A small sound classifier, trained from scratch: trained on notes from a synthesiser with random patches.
Rows from block 5 of a small sound classifier, named by matrix and row number. Rows with one number belong to one neuron. Each number is 128 + 24 x the weight over its row's rms, rounded and kept within 0 to 255. All counts start at 0.
After each neuron's rows are labels from the 100 clips, of 14976, where the neuron reaches its largest size: "strongest on" is what is common among them. Only what is clearly more common there than usual is listed. The data: notes from a synthesiser with random patches.
# u: gMLP up (value half) (model.blocks.5.mixer.u.weight, 768x256), inputs 128-255
# v: gMLP up (gate half) (model.blocks.5.mixer.v.weight, 768x256), inputs 128-255
# out: gMLP down (model.blocks.5.mixer.out.weight, 256x768, transposed), outputs 128-255

u.7 [161 143 163 146 128 125 136 141 136 121 114 127 152 111 146 117 138 159  95  93 138 163  86 156  98 123 162 134 158 127 130 139 152 153 106 129 115 126 120 124 145 151 174 146  82 162 118  84 118 118 133 128 161  93  74 124 155 156 157 114  88  89 119 136 104 117 161 152 117 103 142 126 126 158 174 108 149 119 145  59 160 170 123  75  97 144 157 128 163 131 140  58 123 114  85 116  69 128 157 159 144 150 140 133 131 121 134 106 180 116 116 103 135 109 129 142 131 107 130 132 128 132 115 136 141 107 175 106]
v.7 [129 152 164 123 174  93 132  95 158 122 156 144 123 143 121 126 119 181 107 122 128 120 105  67 146 169 138 121  95 157 119 121 108 117 112 120 134 112 109 123 135 136 114 126 100  75 162 118 131 111  96 123 138 162 123 108  69 181 150 181  97 159 141 152  79 132 147 107 143 122 149 121  84  92 118 121  98 131 118 112 141 164 115 124 145  95 124  81 137 144 140 163 155 108 112 142 137  83 105 131 120 129 125 138 143 133 162 120 179 143 119 121 171 124 120 123 151 113 131 137 161  97 106 116 134 124 122 119]
out.7 [124 162 115 163 117 138 120 106 126  77 138 163 116  99 113 128 132 140 178 111 105  78  85 115 126 140 149  86  91 109 160 116 111 114 108 108 170  91 164  91 149 125 123 140 117  94 132 118 127 127 116 123 111 141 137 151 104 147 149 101 166 118 167 149  81 125 143 149 113  90 105 150  96 115 128 136 149 140 130 151 153 161  92 154 174 151 137 138 134 149 112 165 128 116  88 136 143 107 130 120 171 159 117 132 127 138 146 130 140 145  99 123 140 133 151 127 119 116 130 145 178 120 153 146 141  88 125 143]
strongest on: low-pass; noise

u.564 [118 148 180 111 142 168 105 121 114 184 140 114 145 161 104 134 152 113 137 112 149  89 140 176  96 123 121 177 177 154 113 127 110 117 125 122 145 102 118 149 102 147 129 157 126 107 131 132 140 128 149 150 164 177 138 132 170 138 142 151 134 173 127 129 122 138  88 155 113 118 143 131 137 128 182 133 117 162 113 111 124 159  91 106 123  97 123 178  86 111 183 130 116  86 175  85 125  97 137 145 139 113 127  96 161  80 119 131 115 136  95 168 123 110 114 147 118 172 119 123 100 126 126 100 149 135 141  88]
v.564 [121 128  95 149 115 152  95 126 143  74 136  99 131 148  85 111  92  98  87 185 105 102 108 115 107 117 158  67 157  94 104 151 168 110 112 109  86 166 157 113 162 107 118 120 133  97 125  70 131 137 164  84 111 128 144  93 122 126  94 122 107 110 132 120 146 118  96 120 148 121 152 139 147 103 119 158 153 155 124 129 122 122 123 125 125  94 138 114 149 129 147 156 106 149 151 114 112 100 132 123 109 148 146 129 119 167 151 144 122 158  95  99 114 146 145 129 149  88 114 160 123 123 103 107 153 142 120 152]
out.564 [147 123 148 135 122 173 135 132 128 113 109 169 123 162 106 149 152 144  78 120 145 113 145  90 118 130 156 106 138 158 118 170 106 168 121 102 152 125 159 139 123  96 154 147 139 130 169  99 100 133 101 173 114 139 166 113 116 153 149 117 131 106 125  86 129  80 117 114 106 129 136  99 209 179 100 130 125 104  49 114 134 177 132 145 110 106 126 155 146 146 122 119  94 137 116 121 122  98 161 111 164 126 171 122 171 106  91 119 164 168 128 107 136 144 140 160  80 124 159 138 124 160 155 175 113 122 148 126]
strongest on: swell; notch; filter closing

u.18 [125 141  80 112 159 109 140 132 137 142 108 152 148 145  97 102 160  94 125  58 144 130 111 126 141 108 176 137 174 106 127 157 143  76 144 145 146 124 112 167 173 139  88 196 133 142 120 147 122 158  85 118 111 144 146 123  90 110 153 138 140 138 153 105 107  96 119 145 112 129 102 111 125  98  88 128  90 125 167 125 168 163 107 110 122  71 111  88 141 136 162 114 144 116 142 119 111 171 147  71 118 137 116 125 116 144 121 130 156 111  85 113 145 135 179 152  93 156 153 164 161 129 123 118 122 108 158 122]
v.18 [158 129 128 132 168  77 123 148 171 159 149 133 121  75 151 125  91 129 110  65 171 138 161 156 111 121 136 171 171 135 148 131 153 120 116  97 156 134 120 168 124 142 139 183 123 126 113 147 136 130 143 130  90 126 155 154 115 115  87 121 149 156 113  81 177 161 142 129 124 107 126 147 120  99 127 131 139 133 132 125 145 161 107  85 135  83  76 134 134 156 163 167 153 122 118 129  80 157 144 118 111 152 162 102 137 152 111 158 141 142 126 178 127 142 154 134 156 141 134 189 143  97 135 101 119 140 107 154]
out.18 [176 150  76 159 104  84 138 145 165 114 138 124 157 192 105 104 146 139 121  76 111 162 143 133 125 108 116 129 139 154 158 134 155 127 104 129 108 133 129 146 149 165 120 160 125 116 153 128 137 129 126 138 155  80 139  81 123 101 104 108 170 115 130 110 156 134 161 117 103  97 147 116 148 109 126 132 140 137 133 147 122 101 128 164 115 101  81 115 148 125 143 144 168 161 134 142 115 153 106 112 181 120 150 123 140 126  90 137 165 124 125 130  93 120  99 165 134 123 116 148 134 130 150 129 139  62 115 121]
strongest on: pitch class: B; harmonic FM

u.677 [140 155 143 131 152 169 156  89 117 155 134  90 142 168 125 135 141 125  98 139 130 122 127 111  98 144 136 139 135 139 110 140 116  98 142 137 113 154  87 140 110 138 137 155  88  86  85 116 106 133 107 106 125  70 145  97 111 189 142 133 130 168 101 121  84 136 118 134 101 129 180 147 120 141 119 124 134 118 147  98 115 108 103 117 162 117 124 120 113 101 164 136 122 140 132 124 181 109 123  95 116 124 152  93 123 147 125 142 133  89 110 120 174 192 126  89 124 136 137 138 108 143 136 139 153 105 158 153]
v.677 [129 134  99 146 101 124 137 130  92 160 114 123 116 143 132 140  97 129 121 125 122  98 142  63 130 173 147 106 120 131 146 114 132 138 140 139 130 126 109 136 127 141 157 157 103  96 146 132 108 148 146 117  94 124 117 110 103 147 119 146  94 129 101 131 137  81  88 164 137 126 117 166 115 126 113 100 124 163 141  80 115 108 103 124 121 177 135  90 160 157 152 164  97 141 173 103 128  72 119 133 134  86 155 138 127 132 150 174 138 123  96 141 156 174 135 116 163 154 139  86 108 152 158 124 127 126 120 123]
out.677 [123 107 110  76 124 139 106 135 104 163 114 103 122  88 130 144 114 109 114 145 132 101 116 130 120 146 143 132 107 124 134 139 135 113 149 142 149 152 169 148 109 146 147  72 130  94  77 109 100 141  84 135 149 111  95  81 141 130 135 110 144 120 133 120  78 153  90 163 122 141 111 154 142 145 167  87 124 143 112  88 119 110 143 150 113 137 129 181 148 143 158 138 128  93 129 114 141 131 101 122 135 125 141 128 152 179 116 107 102  93 143 129 115 165 125 133 107 135 156 118 123 124 153 161 111 134  74 119]
strongest on: low-pass; triangle

u.251 [129 132 127 124 108 138 104 148 131 109 134 144  92 113 142  94 156 145 122 125 100 118 144 124 104 131  54 100 149 212 126 132 103 147 151 158 123 111 134 156 164 145 176  97  80  94 115 132 102 117 121 116 149 140 141 106 135 134 151 115 132 141 135 109  93  84 172 156  84 166  98 143 123 113 100 119 135 123 147 138 114 118 120 110 158 148 147  94 129 126 132 100 122  84 113 156 140 105 158 102 177 143 147 132 116  86 150 107  90 114 124  99 106 106 103 123 141  94 103 148 122 134 142 117 112 149 159 113]
v.251 [131 146 134 143 176 107 149 123 121 119 130 130 123 102 137  97 143 111 130 124 124 126 144 141  81 148 108 107 135 110 160 142 143 112 144 139 139 124 128 120 113 135 123 147 151 116 104 124 116 130 167  83 118 157 137  82 113 123 119 115 111 147 160 118 176  99  92 106 113 104 139 143 163 133 136 156 169  72  96 169 148 156 133 147  92 139 140  92 100 128 127 109 154  94  91  73 151  96 129 116 144 113 152 128 136  68 174 153  86 141 125 152 137 145 119 136 119 158  85 115 122  88  93 145 131 138 159 134]
out.251 [122 172 135 155 163  96 139 103  98 154 117 118 120 134  98 161 146 103 111 146 136 127 107 117 159 118 152 128 125  51  81 125 128 101 114 102  92 119 119 129  98 129 107 123 120 177 131 149 193 167 149 160 139 106 125 146 112 140 120 132  98  88 110 121 163 159 115  94 125 110 120 133 119 141 123 170 103 171 147 114 146 147 124 117 108  98 126 171 157 117 146 133 119 135 136 128 102 151 145  98 106 133  66 117 147 145  91 127 155 164 139 107 133 104 101 121  60 137 149 147 125 117 119 133 136 151 149 123]
strongest on: drive; filter wobble; low-pass

u.515 [122 140 147 130 150  99 113 118 111 137 112 124 159 152 119  83  99 145 110 121 119 120 165 111 118 123 155 125 190 115 137 130 119 110 120 105 136 122 110 169 202 119 146 146 144 112 136 144 130 115 156 158 157 161 101 123 118 100 108 161  93 143 132 117 155 111 139 117 137 109  99 116 135 113 105 177 101 157 129 138 127 151 115 114  91 127 103 158 160 132 128 136 111  90 156 135 153 153 153 111 152 142 140 123 162 118 120 105 157 117 113 116 115  91 138 116  99 109 129 118 103 156  88 122 101 113 102 113]
v.515 [163 138 133 160 162 109 106  89 106 103 166 136 162 133 147 127 130 172 113  92 149 132 153 122 150 105 141 105 169 178 140 120 156 126 127 130 138 129  98 116 126 129 132 148 118 121 132 109 178 137 145 132 137 116 136 129 132 136 132 126 130 146 153 110 123 116 154  93 110 132 106 128 130 136  67 140 117 161 128 118 151 133 148 122 118  79 136 134 137 157 118 141 108 105 149 113 122 160 118 100 132 131 147 167 136 126 104 120 118 119  89 182 138 129 127 186 118 114 115 153 120 155 125  99 120 132 133 109]
out.515 [126 162  96 156 182  77 106 138 152  97 124 117 143 162 137 103 135  98 149 149 147  96 134 165 130 152  82 110 154 109 131 106 134 163 113 144 162 121 125 106 107 127 133 111 144 119 147  91 147 151 129 163 142 103 108 112 151 145 137 170 139 103 166 116 109 150 140  97 144 119 112 127 133 138 141 146 138 130 106 143 129  98  84 137 124 177  76 123 128 108 119  93 132 105 168 114  90 177 104 117 131 128 115 133 156 141 118 113 124 136 114 124 159 144  93 174 173 158 127 123 137 145 129 148 116  72 126 140]
strongest on: pitch class: B; harmonic FM; hard sync

u.359 [101 166 147 141  70 181 137 127 130 117 144 135 111 142 158 127  90 157 122 149 132 121 126 119 158 152 118 133 102 132  84 140 112 110  68 135 111  60 119 175 109 115 104 168 149 117 141 135 141 161 145 141 140 125 162 151 149 109 158 128 140 124 157 131  82 107 103 104 149  89  80 122 132 131 150 104  83 108  79 146 150 135 128 128 105  94 129 133 121 130 144 101 140 122 105 142 194 104 192 171 114 130  96 154 114 131 161  69 114 136 133 133  82 126 151 175 148 124 111  97 152 123 113 152 118  91 138 135]
v.359 [152 139 117 108 133 120 149 102  77 125 129 145 143 130 118 148 170 115 156 134 166 104 114 166 145 130 131 133 103 152 145 109 138 118 168 108 165 123 116 120 153  80 138 143 178 110 132  78 155 142 173 105 112 147 132 123 138  92 113 111 143 102 108 119  89 136  80  67 162 133 166 126 141 118 106 115 127 137 101 116 143 169 128 143 112  92 110 110 120  94 126 169  85 131 100 158 129 122 112 105 145 144 144 178 104 140 131 117 107 155 153 110 107  57 119 130 135 105 144 115 136 175 123  95  98  88 147 112]
out.359 [131 112 143 117 111 124 170 103 118 117 117 157 124 167 121 175 140 104 124 134 163 141 142  99 183 113 144  97  75 144 153  98 149 128 116 147 167 129 146  81 142  91 143 111 129 111 117  87 119 109 128 111 143 121 114 153 158 162 124 140 140  80 145 107 130 128 128  98 149 106 161 150 107 157  97 122  91 100 156 142 126 125 148  94  66 135 133  99 113 105 132 162 118 105 143 163 123  82 135 121 138 130 108 149 169 119 135 105 121 159 112  71 134 149 162 142 122 105 124 105 138 132 158 129  88 179 115  78]
strongest on: low-pass; bass register

u.747 [112 155 163 139 122 156 108 114 114 125  90 122 152 154 184 126 100 116 114 115 130 173 141 127 133 146 160 108 123 115 118 102 176 132 151 109 132 130 137 160 150 124 151 138 124 125 142 136 101 143 184 133 133 106 162  99 149 110 151 152 138 101 174 163 138 159 147 149 144 137 145 174 154 139 136 163 132 173  96 119 132 118 151 146  70 150  91 130 120 152 141 135 164 100 112 116 116 113 196 142 149  96 181 147 136  76 121 142 147 112 132 151 120 141  96 126  99 157 155 171 127 102 145 154 153 142 147 122]
v.747 [141  98 168  97  88 103 138 121 119 120 120 137 120 132 158 135 134 145 170 154 118 108 148 119 108 149 146 164 155  93 148 121 169 140 141 140 128 154 164 114 169 131 175 162  94 131 117  88 125 141  59 127  85 141 124 108 141 119 126 125 118  87  69 183 139 164 168 116 141  90 142 159 135 109 116 127 138 167 151 191 184 112 135 158 159 160  91 161 114 138 126 109 145 103  88 114 123 117 162 134 156 128 145 122 124 110 156 165 196 140 113 117 163 162 143 132 162 121 130 101 118 119 118  74 114 131 149 103]
out.747 [ 98 117 110 126  59 151 113 121 172  99 125 157 147 104 143 140 153 156 108 140 141 132 172 104 135 126 134 119 148 109 126 114 173 105 107 129 132 130 115  94 129 133 127 148  83 127 120  87 123 118 122 105  90 179 132 131 108 167  93 144 131 126 154 171 132 121 117 100 127 122 155 141 118 106 112 110 127 154 147 115 154 138 131 128 130 181 140 150  98 137 104 103 142 147 104 106 124 122 126 147 145 138 171 130  71 153 210  92 156 139 118 151 113 147 156 158 156 119 109 165 104 139 126 162 100 131 133  82]
strongest on: low-pass; resonance

u.309 [127 144  75  87 113 127 156 165 100  76 109 133 151 121 132 165 132 138 144 130 101  90 133 149 140 144 129 155 128 108 127 154 127 103  98 147 121 121 123 172 128 126 134 113 123 160 115  88 132 133 103 131 133  86  76 145 131  97 139 166 128 103 137 141 102  94 146 110 132 120  76 133 112 106 123  98 135 122 104 119 137  63 124 167  85 114 158 134 137 139 109 158 116 135 180 131 141 155 129 164 156 102 165 157 138  86  93 139 144 138 129 153 126 153  96 120 139 110 125 128 107 108  86 106 120 128  58 152]
v.309 [125 154  85 125  79 159 141 128  97 126 152 138 142  91 125 135 139 127 118 132 173  89 141 148 144 131 178 162 175  98 121 137 124 149 110 136 125 135 137 149 121 129  64 106 146 139 141 142 123 171 109 110 157 138 122 153 112 120 122 185 120 111 169 133 157 168 131  91 142 146 107 170  93 161 161 124 132 166 138 127 113 101 130 125 102  69 156 106 123 137  98 155 123 115 176 120 150 147 122 105 147  95 178 131 158 139  90 131 118 137 109 127 146 117 125  95 120 122 114 115 158 161 123 159 112 152  99 159]
out.309 [119 205 140 180 130 153 150 123 103 171 111 166  98  81 111 125 117  79 119 155 105 155 109 109 120 127 142 123 150 150 129 119 142 159 161 133  93 121 112 120 128 154 122 145 112 171 164 130 109 112 133  77 149 175  90 119 170 111 126 161 136 142 147 159 124 125 135 154 138 131 163 147 122 151 133 113 151 155 117  97 128 127 120 186 121  98 158 163 103 140 161 136 116 113 137 103 102 149 153 131 201 117  75 148 139 142  81 144 163 105 146  91 125 146 158 132 128 131 136  92 124 127 172 102 134 118 123 134]
strongest on: pitch class: B; harmonic FM

u.279 [156 130 126 126 121 130 133 133 119 121 108 138 142 112  90 162 124 107 170 146 116 125 121 138 148 134 151  92 132 120  80 130 132 119 111 114 113 104  82  96 126 101 150 184 173 127 127 126 123 147 175 162  93 144 138 119 112 105 140 112 132 170 124 126 150 154 120 131 152 103 154 116 101 105 168 124  67  96  99 161 102  81 110 131 105  99 121 182 116 117 130 132 118  94 127 157 158  93 113  94 156 107 134 145 134 136 126 136  95 141 120 118 145 173 110  95 146 120 175 137 124 144 135 144 115 134 101 184]
v.279 [171 116 132 131 127 132 167 142 137 152  99 113  84 128  88 160 144 124 126 134 108 141 138 139 146 102 133 137 160 132 155  84 101  88 112 113 146 128  99 117 148 109 167 152 167 148  90 141  73 133 142  96 102 135 160 112 107  91 112  75 122 136  82 161 163 124 118  89 128 116 134 114 159 156 188 116 121 109 117 182 113 117 117 141  99 105 103 152 149 121 110 141 149 139 113 138 118 134 140 106 120 101 115 165 129 130 162 132  86 145 115 115 118 138 134 133 124 126 139 127 138 121 136 114 100 158 136 169]
out.279 [ 64 141 118 119 130 132 148 161 120 150 147 107 109 130 144 149 106 142 143  90 167  96 149  98 134 128 131 127 176  97 116 118 105  91  97 154 128  99 148 130 100  96 140 152 100 121 114 132 151 157 152 116 144 105 132 141 116 155 104 133 109 125  93 135 104 112 134  54 140 121 116 116 142 144 122 113 154  76 137 115 120 116 103 161 112 125 111 122 142 123 101 131 114 111 159 128 140 118 163 103  96  91  90 158 162 118 142  94 128 141 162 150  93  98 132 110  99 134 147 103 140 123 130 168  98 140 115 149]
strongest on: low-pass; saw

u.577 [137 103 105 105 146 128 137 146 122  90 124 115 148 143 136 173 155 169 127  67 156  98 112 124 125 138 193 144 180 124 149 131 153 102 132 120 121  76  93 151 149 141 116 125 103 137 113 148 142  97 150  76  96 128 166 122 114 157 129 146 133 113 150 111 122 117 128 100 123 110 115 136 147 148 125  76 113 137 141 123 147 109 119 126 114  87 121 124 135 142 120 136  81 112 115 139 109 134 126  80 117 152 130 133 135 163 119  72 129 123 139 153 114 104  89 130 107 137 118 120 144 145 125 147 109 128 113 160]
v.577 [102 126 142 141 144  92 122 128 141  81 133 107 131  82 129 145 121 168 106 110 129 119 104 179 139 145 186 157 133 110 146 122 131 125 127 139 156  98  93 139 135 185 128 179 146 146 144 145 121 167 157  92  79 126 161 150 124 163  76 153 148 157 133  66 154 131 114 110 141 110 103 166 157 148 123 118 105 115 143 121 156 144 158  86 118  91 125 125 131 151  97 164 153 119 121 106 137 157 142  81  99 155 147 155 126 136 113 103 118  96 103 146 106 114 151 152 144 138 108 134 137 120 122 160 128 142 141 142]
out.577 [148 181 112 161 130 103 118 115 158 130 132 107 159 125 129 111 132 126 114  86 135 129 112 139 105 154  79 114 165  74 157 146 144 140 109 120 132 126 110 128 116 148 153 145 113 128 152 137 124 113 134  98 105 126 156 114 118 118 154 146 126 125 165 119 156 160 133 108 105 125 105 112 139 149 148 112 139 132 108 142 132 123 177 145  98 108 144 119 116 112 168 156 164 138 161 118 114 144 144 130 146 112 145 106 133 129 141  92 120  92 134 123  86 116 141 183 156  76 143 122 147 126 172 142 144 123 133 158]
strongest on: pitch class: B; harmonic FM

u.20 [135 113 143 125 153  93 111 128 142 134 109  75 119 134 140  95 168 134 104  97 158 129 130 118 117 171 102 144 161 123 177 113 128 133 151 117 142  95  73 129 133 158 184 126 115 125 109 150 106 102 124 119  86 156  96 102 148 132  88 136 132 102 161 147 135 124 108 117 116 141 155  83 134 148 139 138  97 132 103  96 132  61 158 138 142  75 109 121 141 135 124 156 134 133 164 121 149 124 115  96 128 128 123  99 124 145 115  83 181 115 139 110 121 177 135 135 117 173 157 158 154 115 131 155 149 125 105 168]
v.20 [106 142 105 123 143  75 180  94 154 127 131 110  82 134 135 155 107 157 136 144 148  96 124 123 137 122 101 132 178 151 141 134 112 118 160  91 175 120 112 108 121 144 163 172 154 120 122 102 121 116 156 112 103  91  79 160 132 130  99 144 119  95 177 155 135 124 119 124 129 135 178 119 185  82 144 120 119 121 137 124 143 119 158 110 186 136  94 141 124 156 176 169 156 119 134  68 105 141 118 142 103 107 134 137 159 122 116 108 162 111 103 167 132 136 141 165 165 119 123 146 174  71  88 141 148 131 133 152]
out.20 [192  88  73 147 122 103  90 151  98 143 150 133 133 142  66 136 138 124 117 100 149 126 143 152 131 149 162 162 140 173 148 145 157 114 120 149 133 145 140 122 150 161 142 132  88 142 123 172 123 117 136 132 150 133 100 103 154  98 145 147  86 188 139 114 169 145 132 115 135 108 121 125 115  97 128 123 141 150 161 163 139 116 135 103 121 123 175 107 136 124 138 120 146 136 138 124 110 161 105 101 126 129 117 130 151 155 212 135 156 120 105 139 162 114 125 138 167 122 129 135 110 144 142 140 116  99 141 107]
strongest on: pitch class: B; resonance; square; harmonic FM

u.516 [122 118 101  80 148 147 131 137 126 120  84 120 140  89 124 130 116 149 117 174 123 158 116  99  88 103 107 121 114 120 120 147 127 136 166 128  74 153 101 101 130 108 128 111 136 124 122 116 123 130 125 133 122 117 113 112 161 153 143  88  93  74 139 167 115 111 117  96 139 154 144 155 138 143 148 115 109 142 151 104 100 102 108 134 122  87 136 139 144 197 162 149  94 116 122 120 145 160 136 119 123 131 146 116 116  86 158  69 187  87 125 137 185 120 103 125 119 120 145  96  81 127 132 137 113 114 107 141]
v.516 [107 132  94 135 114  99 141 147  92 106 137 112 131 113 125 118 114 164 150 102 105 117 139  98 124 120 148 112 123 115 125 154 137 164 127 140  77 156 100 105  79 154 113 121 146 123 119 114 120 114  73 103 106 145 166 140 133 143  94 103 159 154 155 110 121 125 105 110 132 170 166 155 139 115 157 127 128 125 130 124  75 101  87 145 112 111 137  98 132 180 145 124 110 119 145 149 142  86 125 141 133 108 105  94 141 121 145  42 174 160 128 173 153 110 128 138 156 115 128 147 101 114  95  87 135 105 124 156]
out.516 [121 136 126 131 120 118 129 107 159 140 135 141 126 111 163  98 110  84 131 122 118 103 124 119 124 130 136 130 162  73  99 134 131 107  53 152 126 147 131 132 134 128 111 152 170 122 100  86 135  80 151 125 129 147 134 126 120 157 114 133 142 105 102 134 178 118 123  92 127 108 139 128 137 100 145 129 103 115 124 165 125  98 183 135  80 151 118 124 153 119 118 131 118 105 141 158 123 105 145 122 140 169 147 118 143 138 114 117 182 155 128 111 144 110  85 137 130 128 111 158 115 125  69  79 120 102 134 143]
strongest on: low-pass; bass register

u.293 [146 118 144 134  86 135 151  65 124 138 157 184 125  89 103 166 120  98  94 132  99 163 124 158  99 118 107 122 129 111 107 117 122 125 133 107 132 115 100 167  91 112 143 100 112 118 156 114  73 148 127 147 146 108 150 141 115 116 104  88 116  97  83 135 110 180 137 170 127 136 164 121 157 121 119 147 103 122 142 148 169 136 130 144 124 136 131 120 143 132 151 127 128 119 139 175 155  88 117 123  79 119 111 131 177 119  94 148  96 145 106 157 136 119 142 127 162 169 135 147 167 127 158 117 123 129 111 113]
v.293 [100 132 157  81 116 136  93 134 103 128 123 141 156 104 148 146 119 122 143 123 148 110 160 107 118 117 144 110 115  97 114 104 105 110 167  74 100 145 163 125 136 127 106 123 148 163 152 153 116 148 135  88 122 126  68 144 133 177 119 147 141 117 154 151 125  94 149 131 165 123 149 116 150 157 117 135  97 135 185 135 149 167 125 127 160 128  96 140  97 186 154 132 198 128 116 115 109 123 117 117  96 103 135 109 119 122 101 133 111 141 155 122 140 114 155 133 124  92 130 112 120 122 113  83 126 137 136 121]
out.293 [167 136 177 136 102 123  94 120 156 120  81 163 136 145  92 150 132 124 103 133  86 132 158  90 162 115 156 155 126 112 170 148  79  98 131 122 109 133 110 140 104 138  98 162  83 158 132 119 104 127 143 109 113 145 117 140 128 113  98 128 113  99 146 137 115  48 107 126 123 130 152 117 145 135 123 164 141 120  71 114 133 114 139 133 136 104  78 156 123 109  95 127 106 151 120 106 108  97 130 103 125 135 101 137 106 135 126  89 116 111 152 128 142  86 160 127 112 114 129 109 126 149 153  84 101 179 114 109]
strongest on: swell; ring modulation

u.184 [180  95 124 127 111 116 145 103 150 141 161 126 135 146 124 136 178 103 105 134 113 154 137  97 116 114 112 111 128  99 161 143 107 153 131 163 145 103 101 129 170 147 104 142 142 166 142 142 114 110 161 103 153 186 132 134 128 148 132 142 102 174 134 106 125  86 138 116 112 113 102 124 107 124 141 151  79 125 165 102  95  88 137 116 105  87 147 158 115 145 165 117 173 128 127  94 115 137 112  74 125 148  95 129 129 133 116 112 111 149 131 122 142 135 159 122 153 168 115 173 114  83 101 158 148 111 150 141]
v.184 [134  92 119 136 124 102 112  95 128 132 130 115 106 125 121 150 152 156 110  63 111  81 101 131 125 147 122 121 151 142 145 138 140 131 120 128 198 125 102  97 119 158 134 100 156 162 133 125 116  73  89 126 147 150 140 150 158 137 140 143 123 167 126 137 174 123 100 125  72 172 119  98 130 113 118  79 119 129 173 120 160 131 139 120 148 121 106 140 139 133 132 147 126 165 106  73 148 120 118 116 155 151 135 163 103 145 165 112 156 105 159 166 152 141 139 137 142 102 137 147 155  78 150  88 111 127 131 146]
out.184 [150 102 133 155 110  86 101 108 112  76 124 120 106 119 116 122 127 109 131  94  91 128 110 134 136 125 129 151 138 148 165 114 139 119 164 117 152 139 133 122 137 121 158 141 131 121 187 117  62 120 111 122 154  88  89 103 149 107 101 155 156 156 150 140 101 101 127 103 154 145 141 127 134  79 105 108 124 118 131 155 171 152 125 159 136 125 118 120 147 104 144  94 155 150 109 127  78 117 110 166 157  81 143  97 126 154 150 120 174 100 126 132 131 150 138 172 131 168 108 112 138 168 139 141 115 103 103 116]
strongest on: pitch class: B; harmonic FM

u.724 [143 110 155 130 132 141 163 141  88 130 121  94 155  90 115  75  72 122 135 113 106 169 128 118 159 135 126 129 144 145  99 122 115 106 128 151 130 142 151 135 139  98 126 180 122 140 113 199 133 133 175 114 152  84 170 116 104 166 126 119 158 119 176 123 142 134 123 125 127 107 137 177 156 125 125 137 124 146 118 134 165 133 136 172 101 146 104 140 103 119 121  88 145 153 162  98 160 115 141 119 137 117 127 138 115 143 142 123 140 130 126 140 167 124 115 100 101 141 145 121 122 144 158 142 135 129  90 115]
v.724 [123 150 163  73 133 164 129 136 119 151 147 134 139 122 137 148 135 154 171 145 126  98 122 137 134 120 148 145  97 179 146 128 185 126 163 149 162 139 134 140  87 118 161 132 146 132 154 149 133  77 111 146 142 135 133 146 141 156 152 141 147 165 126 141 141 140 141 127 157 148 136 101 150 134 171 168 110 171 170  92 180 128 146 150 121 152 129 144 160 155 150 154 139 132 142 121 127 141 144 145 124 165 149 140 144 184 147 133  66 187 135 165 129 107 115 169 129 104 167 121 130 139 141 107 123 136 116 153]
out.724 [106 147 128 129 146  75 127 121  91 167 130 129  80 106 144 158 131 142 156 143  62 118  83 158 194 112 100 105 152 113 134 154 146 114  95 130 149 156 156 131 154 163  84 146 116 110 110 131 131 131 159 178 125 122  97 165  84 118 148 124 105 101 105 112 104 160 102 173 123 122 155  93 119 133 183 142 126  82 115 120 171 131 115 139 131 135 122 147 131 128 148 132 103 130 113 131 105 174 125 126 140 134 124 126 127 119 125 116  61 130 124 175 155 134 119 101 147 163 171 106 104 139 140 173 125 115 140 137]
strongest on: swell; inharmonic FM

u.712 [118 112 102 148 158 134 113 142 153 132 150 106 111 169 139 127 130 147 131 122 100 121 143 130 142 110 145  90 103 143 134 135 123  87 132 159  90 116 149 139 146 136  78  90  74 131 183 110 122 110 142 117 137 143  89 138 141 118 129 130 145  83 105 100  87 156 145  98 120 124 114 124  79 127 130 159 116 113 136 134  99 126  96  93 159 131 123 124 158 154 149 130  98 153 108 136  80 148 139  89 144 114 182 102 153 136 130 140 117 134 161 107  85 141 145 114 120 114 113 139 129 156 161 145 105 174 134 131]
v.712 [165 151 109 163 143 111 143 129 147 104 131  96 106 170 167 118 109 147 104 119 133 107  82 104 149 133 168 102 103  88 140 144 125  95 103 127 100  93  91 143 131  64  85 105 111  94 180 135 148 113 132 136 133 112 120 138 154  99 147 150 170 115 148 140 112 121 180 101 106 124 155 105  83 104 129 112 115 143 132  93 124  95 154  89 120 119 144 135 163 123 165 130 131 127 147 111 134 139 168  50 155 147 175 132 146 135  95 143  94 118 115 126 131 116 156 151 145 127 123 113 103 142 156 125 121  99 145 148]
out.712 [159 149 140 109 135 156 172  86 145 105 114 112 128 138  99 139 118 165 114  91 132  83 146 127 121 154 134 132  77 140  83 153 120 152 174 157 137 129  87 172 142  80 121 104 155 143 167 146 139 117 133 130 109 153 144 116 192 151 146 107 138 156 130 136 156  76 124 103 135 167 119 120 121 102 162 110 133  86 136 121 154 109 132 115  91  82 108 111 100 151 143 100 116 100 113 105 128 169 127 110 155 148 148 142 115 134 123 142 112 156 105 115 124 165 135 118 138  88 125 103 150 124 124 118 158 143 144 107]
strongest on: low-pass; filter motion: fixed filter